Rows from block 4 of the denoiser of a small text-conditioned image flow-matching model, named by matrix and row number. Rows with one number within an expert belong to one neuron, the router's apart. Each number is 128 + 24 x the weight over its row's rms, rounded and kept within 0 to 255. All counts start at 0. Numbers have three digits each. After the name is the row's rms in percent of the matrix's.
After each expert's rows are labels from the 100 images, of 14976 (inputs lightly noised), where the router gives the expert most weight on average: "responds to" is what is common among them; "lies over" is the class under the peak. Only what is clearly more common there than usual is listed. The data: cartoon faces.
# router: router (model.blocks.4.mlp.router.weight, 16x192, trained with AdamW), inputs 0-191
# up: expert up (model.blocks.4.mlp.up, 16x96x192), inputs 0-191
# down: expert down (model.blocks.4.mlp.down, 16x192x96, transposed), outputs 0-191

# expert 4
router.4 103:127110160162103125133115150161134132140113134130145136122115094165167134139162111091133110119164099151152147142120117156068110157129102123128164147144131104169129106146139144101148122180122144170118147146169108079147101116124151142149113109117108074131128123053135096147120143084145126106142106136131107084143176086109110124109143129171128133103155094101118106144137120120150151088096151138118117069090134127139146099110117118121141103139148120150101109054162141136126089110125124118152132154124102164165135114076140150151140123151108139122142112138160140166136111098142103155
up.0 120:116133113108117102104156159151123101107107136151142138153114150148106109112127119149080112136134124139085113128128165114106157142115101109134151189130124151130115119154115167087140109139082121115079093124138139106149103130161122162139151118149137118111112126121193094174134105128125164126105141127136115129132141124126137140125144096151113157122151124105116134078133133089146145100146138124144164092155093155112093140132119142136116093108118174142110072090128126122135152094150166141134155132123155091120180059129143116142175180130130165110143128088134129142128051136174147132
down.0 105:119142145156123149092104155093131148086142114156155161145113158105122179133140113138169141126132105117095110107139105161140152092175156121124113184151105157151131126154150109117147159156143118097100141112177104158137110119113090131144098153111125132109103135128170118157111144149151130152144103139119164148145174137165100122148124103154124125137110138116160120196126155145156124137185130145147175097111157121133134125097176101152149096108094164126155138093137147152148109129103115133121161125181136103107151183096128121156133102122104165121146121114136148129131093157168132120
responds to: yellow hair; beard; orange face
lies over: hair; clothes

# expert 7
router.7 099:103126100090088117107140140131143101080149169131123110098122118137148142124112154146099116170090145124130121105136117115122193150109107108105131143106106172152129139099118144124135126090152114156115120156110119127121147146129114101158167163097135127112154125133145147115160113157125135163120134124101178146108093113111174143134101160077119111177094120131169148145122126146124145147162118157087106158157147142122098125093101143109149122121110106079168117144147055097137149115089116100126110094118161092103117121131104155130138155086117111132183127115142147152103166164088126140
up.0 131:138093146121113136115126133155106144144147142103142133115126144109095129095159098124112134108099120119114152111139179139146147151117084158090086133149143118092134077120147153131111138159146127138139168140153102195166108156159117128147096126130116102124157093146115137099163099135106121148104107133164145113145085111111120126141125137096106130107142119119156175083090143127134116110166144099151170112137078123098142145144113118161098166141113124125145137154096146107145163133091131115125133110084129125108130126076083068113170194143183160130146133120118148104147129158113139150
down.0 120:115138097131128102118118128106139106139136100110161151143133142124140175124179106152136106121180131118100131109153083130094131105158177152117176117098139140104108163140130087129140118129095123129146102120128151073151141162105121146116171133141121139117133186111138146102172175144122140096133126157160113121149184140086144126168109150085123125163102128117120147188135112162149148147181118149131158126147139145128103095092144112149114119131128136172110136100143160096144133130135130143128163164097117135132153156176104211102142109154121156129130108144124139121106137129107130119
responds to: blue face; purple face; blue hair
lies over: hair

# expert 1
router.1 099:146133099116171179141094096083125131099148110150132103119099123167131103080066096145108120102130133104114139144158149160113124126091131150118120112161117134126095113151138066140148172142101125130146122127150073137147087127122156124086154149143098165130101150141119110135134096141122129167098095083109150136121085149155155154155100116102132141101156143151100137170101126100114154136135166135097126145154116108159129133165143146159114143119173092121109162125120113108173136151130105141142130109144129144109138125144151146143103075106153103138090108142120136110085119137076115155
up.0 094:164084123127080152086175129112136100090130099119116157182189163097088132121093115150151166123119122104121109119130133140137142126113162126156135161131135153114122140091199132146132181116124167125116103162104142173079128151124111135134123084141163099097116118132107111151143157118140130100127153174101109107174114152088127129113115089122109129106124106135155129114118110144122129159134139128133083112096113122145130144115124147109144103158117114150118173137136113141130118106174124116123125129123125122143112105129130104100104135114122120140136093122173109124112194054099134092
down.0 083:168169098096143125150139111202113095110154124134151134108117107103123129137104162147113087077127103143079116131096122117168107153111144139099143157152135104148119081146121110085122131102119143102122117141152131152135128126144178186129122098156144128154117100128150105157126130140161146083136139109081148132112086100090136118135199149126101160137118128146148130144118150210106131123127096120121120102140153080128165121173126147125132141131121147125158122173154134159101083121103157140160140145130122110118128140130122144118144110111130090110108093122118153152117083121143112147
responds to: green face; teal face; sleepy
lies over: skin

# expert 3
router.3 087:084112122132112139146108104093137152110099101116170124095164157122168121122120095136172153147089097090083136164108125142136113120139120085139136083131131113109137165100155139130112105136138120146152132115115152130125131134112084153144111147144155116119152105152092154123090094113095067098134150142112097130109138126137126085115150137117126120102118152142120107084129170144149109173123091156109161141145128122105134138141150098155096134085105114131144118151127113113138054073125104112104121099100106151104102122139127171125061092121124127132097121135110101088144104118100137170
up.0 120:155166102145123127163133144130142100099132136116090144152091101129111097117087150088140136153181156156100109144063148120127145138143125097177139099109147117115086140108078086160096153117127117142111139073163119129144157155159152153148154096145129092126054108136140099109088136118089131135105124139134110135166148136111108103127138108122080129108155090127126111160116124099137127147118096104183153142143126153126159143116183119129152144112130134130148147125104100141147131126176166137132133142139107119129110115120120091113122138149142130148171113137125146098151131182129127079
down.0 109:140146113120122089117162105148107105147105142102139151120130123113157111118124121099118127100124114101157133097109149091139159156128128143114156172159115084161111110132166107107120133146109098080131123116069127118096081107142145163107122122153152116120135133103128127147137148145152135173103089128062125145100133101145150158164077170106147163100118142142118125157128134087142154128138093111132135121151148155131074140119145129127086134127134084082139135139109160137095168072172135111114116108105158103139129176140153099132098096113161119098161146096160115126151106116166116137
responds to: bald
lies over: backdrop

# expert 6
router.6 127:138094132127145074136165157153078122120163134136087149141096082095148117106148100138171093138171111099144127125130140134106158115134140095123122114114118121143119076108104105156083110130168141097127144061176139117109082154100125118127104090130143114127112102140116144155144137126139189124137168113101136143176142121114138167094097103115097125090107134106145130161168138134112131146136142127133147128119142162146106188091129129115122155165137121152130155144130110128143137128070114130139148089128138116147099135116126148071111152149116136076138126143117114157149158125126144081
up.0 073:181160145141129089137113155129151104163169126110141107132113132099108134164116119156129114122116132087119116113142116144103125127094090079141142104103137102095110155162148137154139143138114137109140120141129140089119134110125155114120102116113139096100176137155140161141072120114123150160123149144119162121144124108113121086105132118143130105153111114120117110150109145063171103152123127116184093137173135166123153130157144121119142162099112135159127120121149169097157145196122162140135134130110105106156109136085130192097087109124128168159127089122121125084141099153101078122
down.0 104:114141104145106131115074150150096086108066119152150159134141125148144156115120110109131149148143135148133132140124131151107139130156128086139104125120085164095140140125105135119175161157124164155162128113142147132112130112166069130142171149132147125100138107126111140107111096129100123145130133132153143137104053153135149140109112119092170113122137187110109095143127163153131121139119147145170162138112125063149142124167152090164136145135127118166121139119116126076089112162156120128127105127134118091087147088153174135119113141160112116142099132153150152163108174112105127151
responds to: red hair; long hair; teal face
lies over: hair

# expert 13
router.13 096:126165139165166140067141092132142091111085108153123115131156160170167156146071121099151120075141135112141111104119152146143131156150143104137118125155115154175108165154135124128160091174089119184138123140142147151118110154137134137112154113141135132121133152144134140132101098166138110134152123099137111103095136139120132138161146138161152127155122111172128126105086121146133084119136143133123106110093105123147126137127114097155109138129139097173111159071113089160152108108134113145152169115152128134124149125167131155155140099099156153144137087129157154105150103120083083094
up.0 095:141162112153090148104125112103100108116136150129107149103121162147137120116157129142129148113136134083143102135104090153176129097158120132142098158184162184140132131144109117170159133177128119156113080096148121145167120129105140137091090122104103111111120106113155128128126137121104117100116095134120093124126202124096121151115090119153131123155141098142114116090135081099089121101103125098113098170137158106138124136160132160129159142169121125115121129163162160129123155124146114085161119097099138119148107157140123104140183117123163120137128158106100080135130121114152165171
down.0 095:117092159125114143128111134097135124121169089155118135124104116113136118161133156123141137163128153119130111131119113106154130111142123142169157134141133117114116157133156139189129137090151097108106098136153128110093147080100123115142162111145095095116127135155125142136110124098125115135164073120143124110144113106126146118119145122112089147158128131145145070173122142153150150119138130118152126114114117111116087152104152217121081112117094140067138141074082131063136147080116139184141183090137170124114137150133107150127133121110156083129161142147131117111126131148130143120
responds to: red hair; beard; curly hair
lies over: hair; clothes

# expert 11
router.11 095:100112124173107150162121150124096167140136139136100142117168144141144090125104135183145149115116158153099139153151127162124122122104121130121088123153139047160140105128114143106175139140135137118110116116150129127159149114146155142165094145116112114144105114106135080116169141127130118134082065121085133139170135164124101068122110130100092127107112097100127140114113160135111106134094132101126106122115167091124103132136114127091143141076100111137149135163123148154089162100112170141119128122125150087108145135108114165156126109102098141125116132157155068146131143112165149142
up.0 105:168108130150145160191068118144119144133151120129094112144139136125119112146117120115143161131124120139122163119142139181146159117134146115123130154119130142099136083110079114146167137128137108114120095156102088127133112118143139141154125099145091111132085176122115096107169122118092126131084082122082128143097113085154145125135105124129142106126133096095143152107097186136183150145111101102129103132097135094140125113174102108123143134125148124135134144133165145103103130108116119208145134094132142128123098142126162147141119145107071158149118171103121075170122124134138102136
down.0 099:115077131134124118219160119174121121122116122129124150124079123153164146122130141142154109170135187132148114159128088119152116115155112147114130149136119117134136111118121099091126044177107122122157174161138162126123112128114136115107123138123110120127077142120114163127155122126135110114129142105138134157158161139095104108156096102154133122121087210128133151111125108156105104124087113129141120117089106166159113088104119082125128141154121103141126110133085134128124108135118149087109133124143152116088135130102131129130134138133151180135132136093148121126147167114140087158
responds to: green hair; green face
lies over: clothes; hair